Rows from block 10 of the image encoder of a small contrastive image-text model, named by matrix and row number. Rows with one number within an expert belong to one neuron, the router's apart. Each number is 500 + 50 x the weight over its row's rms, rounded and kept within 0 to 999. All counts start at 0. Numbers have three digits each. After the name is the row's rms in percent of the matrix's.
Before each expert's rows are labels from the 100 images, of 14976, where the router gives the expert most weight on average: "strongest on" is what is common among them. Only what is clearly more common there than usual is listed. The data: dead-leaves pictures: piles of overlapping shapes. In brackets: how many of the 100.
# router: slot weights (encoder.blocks.10.mlp.router.weight, 4x192, trained with AdamW), inputs 0-95
# gate: expert gate (encoder.blocks.10.mlp.gate, 4x384x192), inputs 0-95
# up: expert up (encoder.blocks.10.mlp.up, 4x384x192), inputs 0-95
# down: expert down (encoder.blocks.10.mlp.down, 4x192x384, transposed), outputs 0-95

# expert 0
strongest on: dark (100); mixed sizes (74)
router.0 147:513517511485565521459401565405513511527552463461529528412512498440520528461534531517453460463516551578428564562531565471435614571530499580468445582526530524582555465473626455446483474469440550505380531421439452565508562442494386576520566526499503565424473449528499521534557484424535527559
gate.5 096:538413393426433457560481516560507435481430565607559458561556384528515523559493453377456521493426483508471625455564512422482502424414408515519395481511494498618468507507449532443482546523547580498560533510547522466492551446436517469540508443475458509534516519505604563449511460525546473523
up.5 095:537630473470538550490488441446469504493499449461454531582446539513515550369485480609498446441530382509565411416421540566515540483487580515509528596478589462513555398478466495576523448521467448525474508474447552490513456445585461554510476553602484573498522520554521505491475516488532487474
down.5 099:581505528487507567491481470484534415539522434451535480570406473456523406576574554462481556503450512521414493515546400515489474498531497536500468466529539507517547500566449546451513507490485493558522445399512533546542523606524501521589425423511456526420483521519543612557513596528487502491
gate.6 095:521453541549569491506444552517504506562544494519590533541426491482501544581488482482557492496467419480661474457524490575504475503528457402610498484542493635491439490451589531486561507433452418506595540501559443524461522546572539475476482478543468470439462527518533521575437471454441421531
up.6 089:487482549479490525468432532465596473540558473587593433477491481418512509513509436398542492464458456399505569506479542512549463501486506416569532466588400547467423577540642501516564437438505502567508513511456491502443573521544518494438526571540501476548487521521474540526509481537496442418
down.6 083:513522404472426426420441447558421474531499470522502526412542500467514397537470464591489501500543462476479427447531501541552489493573473590535471494443519495472529474478617427404575520582493436407563472634477478445438553493417474498437451404522515486555501575444511461471427461544549487483
gate.7 098:468540507449481396496551495448488518479503443514534482531526462601429477538471492487534562542513607521554531547501509497521435501523566518428470491421489483478521432475506430459490493518483421473479480420420567526353452488491576469573447411444458534548448519512504464538583517616552451549
up.7 093:429527515526437536551584393444443505468540480525522589512319441473427544535491568544555492547508467497556432510443434491475484507497483496508471544494469523478511510519467537460481496564531522512512472386562479416518561556553508481499438528443468436587533523456584447463534435414491384436
down.7 092:586413480513502412456350539470466489497432441450522505412491528525545568456531603524495529465498527539453531458569387568486553520460434523439558389580499499489548525489444565479385479453486507481521650462529390442537500586488466540480451599433546487598443445448484532493514506468525527547
gate.8 103:489509356417447429457558394539437461451421508510395443571506461507461543557510484469399428511490559481446467471562477644552431520509555483551553530494466418538523485493509511452487487479539505553505508455519577499494507499508506525564513415591541510511589476500399504534574473474534493469
up.8 112:598522450555586444506560519490437478512537468517445366465564469501547463586473553535467427446515492501439452531617530585505450460531578532486532470470426498443553509548489401406493492450560497533513457497518512517446507549487479554413463474496522417485485499610475489500577465417532442387
down.8 100:561494475529529487581484476403546528596552507438539568583525496416554546476572449484573539456534611475485575574485494494513524420534501563508528527499472452550459479482561469494493464552515578549422493430459453403491524483399457458473465531533539484511500432628516569460472461510474482524
gate.9 092:530568518530451504551497474510495415471437499485560478552523423456533494456422430473431523591533552434449534557503449553512432519489436518499493444543533490530475503517462595516502512511437471601510515436464427501471528500489535486479468504540542357498498550438521588439488631558566513444
up.9 095:508488595408512583417543514399579468606422510540443418474466468493558405442468495477488504539586480545455538414473391529525510567424455484499527526458506462484485548450457561568573455488552512452460538479480527562525534451463524516498444490478478535544413503460476558556611527497414519488
down.9 092:491452462417605462453529509471539387541559571452444526518532439469503559457421478496459484508504452551504420598547461504401576519401512533474388423517490411527595536480408495595514544401468519461536448497542444529466502431483561406479589482461453499519513552550579501530523434465531474540
gate.10 116:430478498478399556466556481562509523487485475500434532451485437498564570558410514515490504564482409577469469487543480495556409451484425447512565505570552520523461537461473539558518513462524506529529480460396540449578529545479579502524525459477480488452571385537510457422439536531465426483
up.10 120:424450625448464538513552485417433496623489492458431487516523437459447490376471565506573498539497486560458517486504522428518541413541444566500455513487516590467446565502485514515536464461541482403485535560482484424524577523499552476538579524488446471506567481550385555526500537492474473459
down.10 130:455467402534535587507500521558534459576487557482447535446521526503550434577576524501417469479490378539474532656424501496495561500518420376594591449492545482495571415479470549481524461502456461427465432494471536496461522561532409524490491624527448439542461520490474440524532453494532502545
gate.11 106:428546506443440393500480532580499536491458498559442524470575513565492484513451472604544530528574568515491503628464534478489466446453569475563478472520437574406488402472484511550461503415441485469492524415596472548559584538559533454486528555503497527456596487491530444613488471532544505579
up.11 109:435499547511486636472571535491512500503469480426492499455532426459560532507514446386433543465452578483469610559524498454497557500578497673554512454431493493438468532551482453433455491425465458503557514534464533534464582534474510512515444579464450437558501500487536583520460478504574503570
down.11 097:516477533455498532572476505475499499517513584493510522413414436367531493586481444590513438525555498525626508442554532528628537451469426477490518512469447480455503466503472487542485528589466534488488404486643519566549502570496490377523512546544482494438540516492442451563529501552548476499
gate.12 060:474526469501515491484487499415419486526466544438614536527459543424402461503448442471478450510501490449473505499444627507539458519540536554491416505497585563511511407468413506447447578550485540459543492577539501474559622513487562527458452374553440508549518486504491518498500490502511484515
up.12 058:489584503488557468566497485545489453602449452446491536468453514473558429522412551533500401446440551542500490526496490457503585437476544455509482620492530542496499523490390339435564499612470552428500516454546407560485567461495573582526458465491487529543455530523504460537523593463414538431
down.12 062:492509467480437574460518505367457460491501390391559538524449482559573484523461481452555532488501511515469544433484387504480536550476632439575474567497490511491522532475419502492457545511504540459613585489437521495445509456495582534584405441555488425464470514591581521587512486573485481454
gate.13 081:571545596533496567471405500501493508538450463511503460539462577539424486424530573474553493458505518438544490485397536465566463490442553447419489550433488399486384552470486563508577440480474501507536417495517530473500610646487525634464495484485463465420497499523445456440519505533527506463
up.13 089:444579508486477457571520469530575503431502573541472489503535529547531528532603511506426410547451466533508529502449481521420546585583401494510522497481426537571480466492512523486442498471544473489514529502440509542553463487474500419565506545575498587438533498487571564421627538528456466481
down.13 083:459576433515488501476562572462444542526453445527450460585494450533427539480459468570591530559599514565564453453487537355544569490465539481509385524512474518509541499458466450533518529522516578439411515536538502559530492542404512545473392477475552433418483521600467539467460511490476495457
gate.14 089:426509568489529506481356543522571510477538490548535571523519500493439557476432554465426460550528591536507461492472498511520536507553434507521445534489525452409485487498453580531505469530498549495520409535581434404615473437479476453460509556479587427479470573545503522522449424514532522458
up.14 086:389513388479450493507516588534565520478498533517559535503548446537428593561570496519459491593403419502479422517541532461491517541576465543417501486526523487484498527423538509495520447466528469528523556504504472630474476467401554438507542424459471451540580496622475515551469506527545495501
down.14 086:556518464513472454425537486598473541499531488461564490536453499478524505533554443517525374514447509524510631561551596534454585474505527516533566515404552493450500571519545464568550471486521401489465465480394461537446463499550495517442468500479507537466481483496496468461572561574490528478
gate.15 082:504572531419469481454512454515491536513563529510532555491473516533541473524510496446530412447530482489481515576492604620453489521477418512411464541540469459452526652586483472512529520516552404503514461587466479412521441563506469421515564561526533430467573334616518397507490477493618456538
up.15 076:398546543536488477504480541470545482542535539528541450559444485573450503507525458538523472446553508354404486454533501430500455552516480544549462513413513562510559455507551529436644492560549470460465480492538466575526428597535480449505414496542462516420563497466457425563553460475449502462
down.15 075:429468546476473440504488389536544406515477524529530452473470525461463465494523443508551464535570492432459564446506573508600446470502432500509539416520496601457512465545480480608555456534469516465493503514540487487504401509513402418519594403479530449566483552491492500518472557432407485536

# expert 3
strongest on: vivid (100); large pieces (94)
router.3 073:456512541539509435506532407519572542528534475514519489567500505568466459546425476442538536520521452548519513480459468538602418493518482460503493410499511560526510487500451480529434448517553416497533484566513535549403551555473603524457509328480455405542511536421435475542576499618620526415
gate.5 075:440466519503471402482477458487557475585508401549523539494463477605510503563520400446493482583605569518584408456515501502502489475474581442522508453507456537560598434435509503497456500550460559501481435460515556493485460500499515482470493490503525466575506509501443368449615437548491551532
up.5 073:606500492487440501507516431517495450416542472536478551448426446563518501429545534436611425449546467437491535520519544576442451505490482582462488583486460513450465431547589469478418515455516420510460489440458432492414516517449539594454397471519427402456597540407576533479553449433466506510
down.5 064:550538517571434528520449491507533499577424521467451470459451470486398518610556518470481488555576496504536518469502465539474466494363589474551455524525464486475643531387471497430462569515535523524479580578431567558565536514499445511535373456519512520420510466517468474457432533570525504466
gate.6 091:468502449538529483514505397490434460510550496498461531519603440503438423533515521534513519476500511490391444429583490544584541530483527549545470613535450437556411499469517443525478521541509381528480494454523496482502536531460565606475448396504553543573481479465468415575506421492450436519
up.6 093:544470570467439535589564540535471560501515555441518441503422428544464522570470471471453556517409407449516626497485465507452498443480566518524483456461570511444628506583486446430471394446521615489523486482458480481504542561373478496384548525584476597519518436526476464564487518429495522539
down.6 089:548560479471540545485507506397470399472477523504431454603484452511400446411524417543439486533553524477473450475484480471530561449440521540506562441568475510440476467496502503516559519577577483488537497482453395559435420456568481472628430560574564406431579610449527574475517524460508554464
gate.7 100:492458447485442502553556515507485431498472436555475386573457476492529476499477541515472447526507526545554467486517426539470535517565496508441518505459377436510509427498522551527446540483461446536449556460448656467528534599500514472456536514539543527582596575531476429549500532542442521520
up.7 095:445512507451493478437476581493552514429457463422563560477509550460461510568515517533506486514598434551449468545514458513533513524495487542634518461444544576453508570479531458524470499548512612494555454614503467544524568528487520374413478445386494439428456530517472507544460580437529479480
down.7 093:516536554506516570560499508460458373494482465399460534483514524489538524484491471530510421489541524528549539500448517433502563471474524539540562490529544418520401483561511561526397408503585525447432416526511468471501470507613511463488480509439499474494439503505458423477464551474539573452
gate.8 089:474523429440471493509595555534499532449450540483541532500519489527435460535457604409458407518492535461552473476539494437554444401462546439446514561500463508497434527465469472505449561532549424494537491500546532434457575458510375486510615554585467545460450545437556505549426573532569489501
up.8 104:539449544563543486409475491495447530559530536529462562530490502584503598523401532549519475433479472544471560439419561545492470487455447567468435407552500443427500537507446461460507437505441675551503490408502423484565555537360555491526553571486529492505455517523563502446575398545420458468
down.8 108:510503550422461472566570410528518537519560535529516501484433516475507526468475438444436512550391546527532569481452397537501420429560550514468438496541466519369530481448446523516545556398515513503562497470524487458455502545534438536527555528431520464462509476674485498479454482469594465586
gate.9 090:574444477496574495534471489449510510519453486546607464488497491573361515454501417536483511498501480510551536456412494522469495510550476457536509615495446566489398509508430535538522471439516559561470465517420534453472455461506563404509405507426554448573465453485401510434517503542482558439
up.9 089:441627575491479421462479476442551479430464382503573481515518496469488525558539499521463493572499491467427549477358431481561531499479463544479562560531393627463400470556517416465522508457570558425474502520448458408422536551430526383449545507562534466587588440520509507530505518485497485510
down.9 095:473481498534582514471538478519556562565567459480481390418509481428514447447420592421429490442534494558488555536544487492474411444439483487555568500521520504472549467525556399535523456453520480471431519487490470528497579511583537450488486529511556481528482522442501604390590534539506538501
gate.10 103:456502511535439466476577503487487470528602527555541447607537489497547555468550495451476537584456498495478520539404504557435535390421461477496528543410514480511513369469440389574491531581460484485485551424501515420490501468506607517544604564464559497461518491514502513543462467549425476432
up.10 109:533406435525435470542435446509535542500584520486545458590615502432475474464538475549558467471516518491578483609394554598377495425432527506484535551421517533465483490463462514524475581508479521528477573462457433487471475388521550536486548511415461515525635471511533513502486500494519440468
down.10 105:477501605500595517524449493645459482491433366471532518423555502564559514556463544470526386417552545570536473416430574440494435585523559522463513450521456509466449545559543612469435488531564471578582513522565491522492447571482465540563563485497461498459504508452439553463582471463450468542
gate.11 124:514493448520428515580548567555471550414515539512435525545549433444516409526495475561444534503400554495597431493467510538477534449495549554424510570534483560516491497488450573551446449481546451490525502571419471453450519417539484458542485471435547502577485462614421521661443493549588448514
up.11 132:501452488552544485424427438563521477493525454516477418488528475600463533505474520476474463477593507488525554529544366496524481539473502556518490468549484353440489483430412469483494593497491559602516369479560603529579440524456602488449531499561535444453478576479611476471580481464432449522
down.11 150:548502471504517472563481430515487517427511520513544490479518517528610442467521473427500497595403484400448480501528483506412521575451463481458479485528533496465526503578560564493494459492528454583504549518480551480543432466469433547459493673369416486490529432502580515481436442592581505579
gate.12 086:552534574574518512503565410515577493616515503497542380516489523577559415446566518516513568521568427517522494518468528448512542541509515512444493423508543508448469539509460564572499478519558476467458489484535552478504552443433465459482507506473568533492441571427534539443567462543329449472
up.12 087:439552544441453466350503397463497519476557604522461549508495504481482482561570529454459508454486501380417535572571504547541497520381524524565516558503449454593442463448472572521589475454508554473492493564442514394450533598484520498507464466403458495483464496569479475525426482532598456500
down.12 089:480535558485495428424480507480570512543487435498485494509536524542487546506582504423586437543517509508422553499469464520444449618493471412487503523495602571514475555483540627514567529534693484494536532465523495533499564454429452499538562432483481478451453444504478510543555526474482444475
gate.13 108:515523489557545604540452611474505540552495411523547550447420541507503519504481531481487459508544379457483470495517422524470466441518482481480519430495535512504509462468443509512522456550434522561467402473494586411482614556571507481597601429491513480567498566446397539529488407629459510424
up.13 106:433480415485554429547427506474496518536532440471430448468483494575507461478512457546462607571467504503503528402539433573485528525563453454552495452485504512488488480511495532470468494507500468549522473544483621486450501483516517487425532570494537464579513547463495420575514537406460537521
down.13 103:528484462437553516538472451545513487542509464580578497575526430473453528542473555395444479443566430560490426508503531440481498440482438502430535441569485473512485488498500424517562538557474515500544492502455477509545559490392492453493451452466563467506578553490521551503441567467464588405
gate.14 104:452550500507478488494488527475584505500459585468517544527468529468504529418569506520432538456570419478606488445458437414545486586494562556548441565450518544506468426495478586464537474468472526415555511413558618480490510476574538521495465553525410501407480517513514505447482459502490594450
up.14 102:530425468578371531476539498515474535497444513446518556562520486447512518510471477524534534548487432533509468517511425493425508467539543517508453447557514470493485429560429635482498473556518551555548473553463525488485416525521569492546581438558534506421416614639489569480560495492581483459
down.14 108:511476469477412429488647513508367450479462511576468516534502475519504465521469521559521429500533451539534580548406609397543493573443567556469528442524441517483473526512506389519518557532573526541553425442519460477427498476475554482537504479542523511462514529486551505544543434511455534540
gate.15 086:498505490495515525517473437603460481468473520537551552525543406529405521614508515339511538499473482500440443478556565522540472516428517521472496506504454516506542442466368557453567470497539479549394476555536441498507451435455398531558535503524413518435507447476405444468552561599566508508
up.15 079:478520493552432465463451545404582508503529444604540558373570465357530500507546406527472469489514462474484595474522536521585555439512496469559468451516466522537503539544469527456471562489476455451573520400574547528401515501455545526525487556402590516427533567477406503506446383458448476445
down.15 078:483547495495538467511612470534460484546487486475514489445498456531539486629487500497544521526535511478553546551480440546547398400456430546437503463532486459559495518514476533456521466464515483510561422527520501594469535557449502623491498429436505560538494454575483498555474455504527477512

# expert 2
strongest on: vivid (96); large pieces (89)
router.2 074:544518526510549445567522489476528462404586442482565595510543449597507456484434558568462523499619473553460586530521507418542403494527498592425591460508474488561545473524483530465472470560525496470516550528631469498449544519549542392482482459571499435519451568478454496484548490552489490593
gate.5 102:469543450556572566554496447522517405523481589582530481488450475415505601604483531432533538517496400410511498558544468544448517492454433472528490529536565511514469505528574488657526558535512532546572560589542507480456539443543505490464460504509537450483557519452387523522575501452476398565
up.5 096:397502508423457555500565546411511519537524468461503503397510473591524449581465444489408544476512415447433520518552547482455544406547496557489511506555487438510453572497446495409571520477603529450579418485514543462499494553482470483521550483511521453465515455526629541481545505483517577410
down.5 105:520502488594516533447530499516541448543492540536459427549573578477438583547461523505597470503484470514477469535517459551552473472511538491433477540500509544439447543438522590650572441461446500474395600513479371515466501468568488519548512424545470488501574511539496514553429459539510538483
gate.6 096:501464505469495545497536489514527494546476543453458462447529540545392564543400436475522400523550561491572469569499420522551414390539552497364566501406531438549493422524468476504528485468478517513546481427480502580534443531477505415436481502460468520521503488605553554497463462517424519468
up.6 098:461497465478512466383427544469520572494501498501481403476452484548469473586450492458564405452519576512554533561548437506488467452589535410410619438427539559551443450512490493424513431521475465628540487455502522519477403475518512466393512489476509558516517506622518475474453500409433542455
down.6 106:484473501535536451565478470509378482456527499456522573480601496509496489429505518591490516436361449526448579498520530417437580480492520481597535526485486559499545475551422492485390558508511427500483518562563418394541518520400568539515510544497515408530512578522475493548471568542568503530
gate.7 104:560423464560545445418498568588444516430517543504407574603515461495431542456586445479448484528521534595457400514525468433477474538480472447499543504439526513466466563460529579511446580527553481548523478465562436482527470405478502489455524471556462583538503466516496528513482465535462457489
up.7 108:495585503411455462497466388576450491539386414504475562383497546421483473425501505533540536472461495532422503541570531476500409522445571451509507550473465475500488541548454485525493506524411515480486483444468552509556533564415566619494519509464530562481475507452550490566473456403618438443
down.7 100:475581545572391506483471427487497550547533504546560513515478501403395551549524506416570478486440470484439507513580496510492402545499463538516474463499477501562399491525455584498572451498500549550492466620516479473521513484451504444588503591537438496521471444445464381588479629535537479539
gate.8 102:544445611416446474597507569533431520482512556523524449466512573434552511594497428499506481515537514504534502503532539484402538417538472501524410534453514510490563603563439482587522403559519510511497500481547587543435509577425440418579516480443445514476608473488524429431439501583541497489
up.8 096:371490375488409523407495529417521487493525516464494445476520435551519536482511563458463533470390540511552572588537451476572458463444583492524506474452499504492467522453504384514496557503593551517435519580533540530540425508464516520432506522552475498471389500514469467471549531484565543525
down.8 104:506510556419481466422537481469472474493444445463555523556558470455487452380563539541557577472533515600469499536554547435468387495499476513442402390535523463542557483465482550428554586492544446502490505522434475514420451459435496559459446457461528448522496525488468423401478535550519552537
gate.9 116:530429470548504545534484472483490517492463511462462510586505445499475373519485528490570588484504499589520609450486466434540502543458534538488468400427490555445532482587485500457501535496374533523470504516524466446619465494461589537601411422452427482489502471514438497461439470619561503398
up.9 109:503559631457427575467504486391519484533466510448520424580520521508581444526511483531551493521437571468445476581502538509543636490530488410559468581578452454446494553506574501525449517509452496436558416513534555513539474473467480511549542416490505571559486496402635469419570550524516468479
down.9 125:539503482488495449553537549516507458384519516544535505535422505457515540484490421482473579558574385464478425459559465527481468534504526580487434513512575583463448454459493517555619487548538526531523530433514535463454506480624599450562515485421379496492449512552450515580525458565451510451
gate.10 107:579440472500550505509480465497475506481477460594487502499422512549443495555553514438509414472534527484463549482475499479441538439543575519495483487482511541479447496532492520425478373642570503469504541463539415425476509474463659482465395522522468441444514528495458540465521433583567575570
up.10 102:490564443451503523534553578485544488553501433540483548472537522413436499498501563464496441454544538483551612499495469563535533459478477488485532542527532391478391466540511467484478416499573559507518548385488456487481454464504536410502490536595389508527497486470504450580485573575474526427
down.10 107:479468509463455497505422542486520528466506457486472509488498464534484605440485483501465478593593570513517553514494611567534439440478533422468458608483459507592462415524543472544499396572436533542399464441527525539498580457470455512564494559476620433552514480579498496521523441460397483519
gate.11 081:314556477496525463569502476501440494558461481496559461499537481554499437577433506553404547462541450382523490436529489517547444461525528458475548442490525548489486465568478566521532513447564541530549541456492561427450474478487387522501554493508455484493553533561417524450486405550559476561
up.11 084:616512521517425580487485511498524448454562443478433517600460513493501551437504541412551493477492564605456452584528531395491580578520502543546491505477446466430484500427529453542480408535393421538484542513544459564502524512487512514486475584539551552487434474434543563629484462482505516449
down.11 097:454516529504566419371445548486413499531422496573430532532504519515506430469450509469452488434541513524461482519539465464440464527475573592526570438473446523549582501568464483471429492485513473505507504511426587483439487517488539448468406437537429544457513560474515390422498511529530522533
gate.12 094:525453521577533512461461496557514456508443496473488572569529459426523495586510561398477453497538483500529435418542446434490421475471452496459519533532576537400546471457569531565526553549457518355508486470547464544388491586488509554526540461583420466478608498565506546507487482470585407562
up.12 102:493535433523512428474526560466502447437460567534590494523404461456427497500509490565514531420423504474530520454505523390509548525519508444577492521575532500528400519580522588521452477471549461537627406633501508459552463430425390555517567506537522510570483543456472502489554581463455569437
down.12 088:545464512572459501472373505540595498458449474470466496418560474546523459571463488496498419542502523467512521520595512543451532520568539508456486448534522411476466601549510582518587498508473501487518511513522557466484458476543569452445417425541530507453397485497522484493451507543537418500
gate.13 080:521545528507599437532532495488478587375469504558467518492556503500515479540501472399601532549519459523529430481486459505553500420461461459494476461554494494491525497483541506558455519620463477507542515545563597523483539537502421563563382476537443529515506539491586574414487495502496541471
up.13 082:619509476472487534569479555456491554491492476475508447483481545521506536532457575487472490535486493501531399465501486498393578550460518476513488532540562504507396494559417500416529454500521426533559614465555483493569488477507449519484498479549440532557509484480509525462518511525454447471
down.13 075:465503523529481518609442445456429474487544504452462561479479527466444520490555568520477476466443384478418425550624539446464499487577485476513614468537509529507460489530485410464546411420545461481553519405462604461528457559470506519525528525468492501528584459490500454609485438547522445470
gate.14 103:455544454521456396377468569562450463468605524504599476530487541438540411394513461456469511466586517501533481518502480457569473526482500518429523499500504425471510424507538559423496483503579413486546460462507519476466516462509481501506520513523504451541529531510475608485533480595466441488
up.14 101:476470466443433524417495374498526531481536378576580520589528418475575478542493432444451532500425480455471515490441533562488468458482514452519540475513510479462504561451456463562517506418443477602474534473466517542530588575517594444574532551522439414556468514440550488533468511424487511535
down.14 088:489548478453382506581493491483536528484533497445497501549522516469478455490505592439528523567477451491419581453569613556495438462523496548526440467475451581494582508493491481479443423438500513529610446547505503448479413433547580433509512545537532517503536511590444505451449562508550541539
gate.15 092:494498449536532532466555422586465379453541444659545490501531422489405499534587548440392519498500438536483415428512464530511526504456443585529541457538520456511474383461465526491500525491523534467477537489557456380414419579540535522493443471485482484410515535492547488425586516455497533528
up.15 093:507577479544531489508525447477542415400540472469586480498499541459571550548527572495476569504517523506461534534453510604490564440476438439484478520559495469581493484607406472488558480455430454501519558502575413552566449535461483459466499544582477491514518527551540451428456538403495554522
down.15 087:486492469534518510514519514470480479478559451586578502437541455473522542555497493490477540552446535515496439423431594482505443516475482513595431468459484457470583488567513564490582514532526520492614468494536526438478453584475529427469525388452490535471490505440575470527566542445571504583

# expert 1
strongest on: vivid (99); large pieces (87)
router.1 087:448535563556418478497547405525525523473449551509503483451532495513556541538449493480582558577491439473628421473507419515553434446510422523477447415482448545459455530490445557551504526545533449483607495608626595422502491519523557444552558470515454515572522496514506504485541556538417473480
gate.5 106:510465519425445446547519545485411412574520497567431585538472375533485431467411519502514610505515415497469486534558506466556400506493469584466476590517607582481409494547482522465441404534539423519504460484501491591505482444534549504520518377511523524573440586567405443433432482562473459455
up.5 102:468398465590567538518512513587564441510474457521473574451465493468519461432505534510495459546471527460575579521466363510433557454527463568431494467489509550518466404476576505463519535460566565631583608447529459487407525490511524522500524366477474497508509452545551506465531530418492457392
down.5 101:450386521458529530456538541623472426536531440565503397613604531491481588488575489512455499386483442534506408493457464529498455555461459452551578498526500450416420468460412428537527554569505475513478526407470551499439509518500503480497473475454454473488531502464464451525453578460493428525
gate.6 117:584523550490511468430500434427470473406449525557592487505464599530470490492519525404456530606529563448516529489534527476472475514493514514494498556436455552495507510612458457500496530542542460516486538493542512453482496524498439447477548549482446463490427486558470443471512466527529447557
up.6 111:516465562487516427432494441471481501470417567525611489468453561534489516525467574413511553577420508381527567480506444453503558488475452435499469577473408567595504577570473436519592450505495496529536565502545475526530578533473475509518511455483541462439449520523567433405442485527511482571
down.6 114:518519437448417521415532459475594503524613453522498458559543433579518496484559433508531510479473460494531533445528489540442513559494531449597546512508548453514510500426498523514442532506538509441545484481477499412468596640540637493572565570484395494494429448477595520509391452517498424528
gate.7 088:579505463404503500499392504553445466493475521550451388534603427551492509478494461588520552455550442552543515511474437467615466439476589530455529466439542520501554502491453464524491624561503455445451494588449495402504472539519464443493420522521412514484554472544419482494512459467497511497
up.7 092:500533480608405540544510467530415497539504534424534468514579641459471566599506548451489508467510543538515459468477525478459490520506519418507457343462488491426495493506584458493482543629520507551503551482590561465534496498448492579511472467473462542503412537539429491483528426468530495512
down.7 107:577462523494401469520474515536431456466501538480566541529553455427536525497503553456518471537467400377586528562436547412484563557375450534424496485451431423470507538583497549516455501407443491505583561518490566442583440494495508606508436530554503514542505558466463503553486439526495530549
gate.8 077:439475453531535464489421584500565570379489547537486583387392396537474523389476497488469547528516587489603400544546404536489502410494570410484490482515426532402465543444512548505626549497626578507526495549615443397516493488529497523461610472449526470569577533538465541532455458515428540516
up.8 073:535580600498526414521468508587544534458508528482477452482581530461556385518619427504524543485560351538436486475497544469458557526515502585482518497443514570511555457531579472513492519564371422444449426539510482577465605527408521538429444470507547546463493455491445460437488455512443459447
down.8 082:508535522582505505464450481506450460468404610459442467556503461509511472512496540476491487518384500496529504589458471468480468562476476490477460466598502465498456492522456516465536519480437543528494523457490441563537467513590573479557527446521558638530514483493482463498364497408445571598
gate.9 084:536454448438465569486507450575493470505486510451517528572535580487444495508577557536518541493527520438550424482499443506419432553487524426570521526452456463425415481532550480540583529423539448477448507461597465390507554576620528551559474426600487479494565509529528416493394482489452411537
up.9 073:467506479542523540480583516398527483467500464496453534470480478420478531472508487565503386552478483488522474542565518493497625471428538475481425480599530456554475419405637440449472469360553452564578523444517450560525451496481478461485424435503528512475438416507495515471558468557555582521
down.9 068:520524543522486476464503467496510589602481473508419496421479549499437555484472519510523534463577485373409500529545459520558633476412546568558446545486546455442421516444637484494494619428488512527420518494586535466482521519475438512415549604434459452462543510460646528543533499528434503555
gate.10 105:529456461548515580505495483508438570432427509499493536511529524513504473458425528571537474480507456462397545438509440568557533460487481439416562423399478457494507429527530354531552516572570501519496443546564532442498486556524595494445527577413451578439435519420584444557400588508516528504
up.10 106:511519520577423555456487420509518503502396566580521507469489458488475561483525546552485489454490502518561558470569457478543540581453511473456572454417457467516582575621473548500453497518447359383511562496435560438472458502478589540596498475583494512521504496435568596469488472446532472508
down.10 116:423508466513521492494497549538410456472534452474525530457467518509465449502481479401525517541481529470461492512500531533486430534487454485601423494540450430532462534442479613509519465491606519586524492599488419466465533510535519453547503535498523538547443502424534530515463639487504526580
gate.11 120:519585600502435457530503459585476451512486506596526482509426493544540486533411521404522399484500490443531553470555445479532436562474579437403522522629390527490559545507493424403474472465505510490494516499554502510569499500469478533470584496444511520484527524542501515470535508538581491539
up.11 123:545510457412524451472500536490452523539525487547539462466472500525499440527578532547454506530452543502481462541560438567514459539411490532568477460399520466607468349490457484557536531528531494495495497488520481471507512439462588528498413507491489466592560493437574481518565532431525511469
down.11 122:539450509419508529522482586549545477527432565558498414446458474529523472492406440481547411543558504568576511534473483467407427483455502478571480485555443489549557550614570468474536516597530506520533523533471560507542568517501450526480591493542469529493524491468598452526502406468459557522
gate.12 137:512494493512443452574451445571505451532506551537555411486586457451466460501484496541532524481480451518559463498514487434512491474523535386529470529552487546502536546567493508482464455650555519490548464488460419442533441468569506440561523379660472446623468516535490496410510533551503439450
up.12 138:482497516512531510515490453539562506539420543501603476467452467451488534498411453589499483481441453414509497431520449448438525498472510479467514522560510531509423519513478491528547421529555527543505438397551535485422448472635493422490513382563475387552466475490539495509609491550509484420
down.12 149:582454606488434519513571506495460420479458493492457551570451513484549418521497547527489475451524499523500587481590564477440478557467572563443466571481500489492506495506470515545541522496553479422482530518511488670489576529456508522516522605519574482508571539493440482442520503452412485415
gate.13 102:453382524542525517469475556483452493447446607542571441552583481489494556471447497549579475497519444463489432504508473557496553523456464395516522473608516474486571477503451575449517451469455504529505466600505523381494445490599511511569486538565481466507481479450499538531425532474492444533
up.13 111:535458435526546517495499479568561507568456500480517477635432504506529394541526438428447561542493449452548492496525558417426521598480539400415512505412451430468556519491578557472494527531448496508402517496471473558524528515509506470510507441511576443521460561514485464416561480514484534492
down.13 114:536501536527433529517532553495517446548465508605603537508445493457439519477512456507455527479541432547493443443532453386437528532559535446410472457516508500463546545509544443479502543504448544572526504474434479534388518373457421532439502529411419486505470555516502472427564422381464479460
gate.14 094:578483486574451444465526491509478494499463550482536494584496575470486460456522444421379439564623534504492605533503475534513541483424481469476451599414503551669410602530485540558563447514470496500545464468557543486508437477493542429389531484487449506516504528425492504507552578509464495528
up.14 102:544429444389428501512464457497546551511542514498525433537519475482493597572486477614469477494515544542503489495543552485532443491538596499506477516519447510422537450493589493440539509510495499528437520496547451512494407521478464556517441477462511509532455509534651514548507428434524530441
down.14 088:636498525381566438480534514549435511425458529440456463557430508468534486457488511494519425536519418477486470548490537404428443462487521597553536488527464499552596540521359545521491537515540580505430507470500439594606466446416428528529511526492451439523505461533530411483424540455481476458
gate.15 076:423469470479426530469567490594539497512559538607476552502495547405456539373488504399487575566550624516487487483555477536489416452440432437604459375448541571478493507451459528448496459549378460553544522500408587480492423625553557465437505473495472480527401542511504472467465537523488557480
up.15 071:490505489543503506551529547603471457349548533447488503432524568581539556467480513546465594562485502432545535511464567415413482525495448453560447496545452495448440491380497422506548413528500470524441567473587567424511491495504435482526544538498552494515531450570443546556513540399502546454
down.15 068:521465550486477451512457530533454466509459409424541444534474466590430528512551555529433486474497559568421544542510451359491494510450522528449435441510471478417463542499545512518522504473573492439585502529594542452469540492542538534493472543576532550435552533395544531556524451320474521488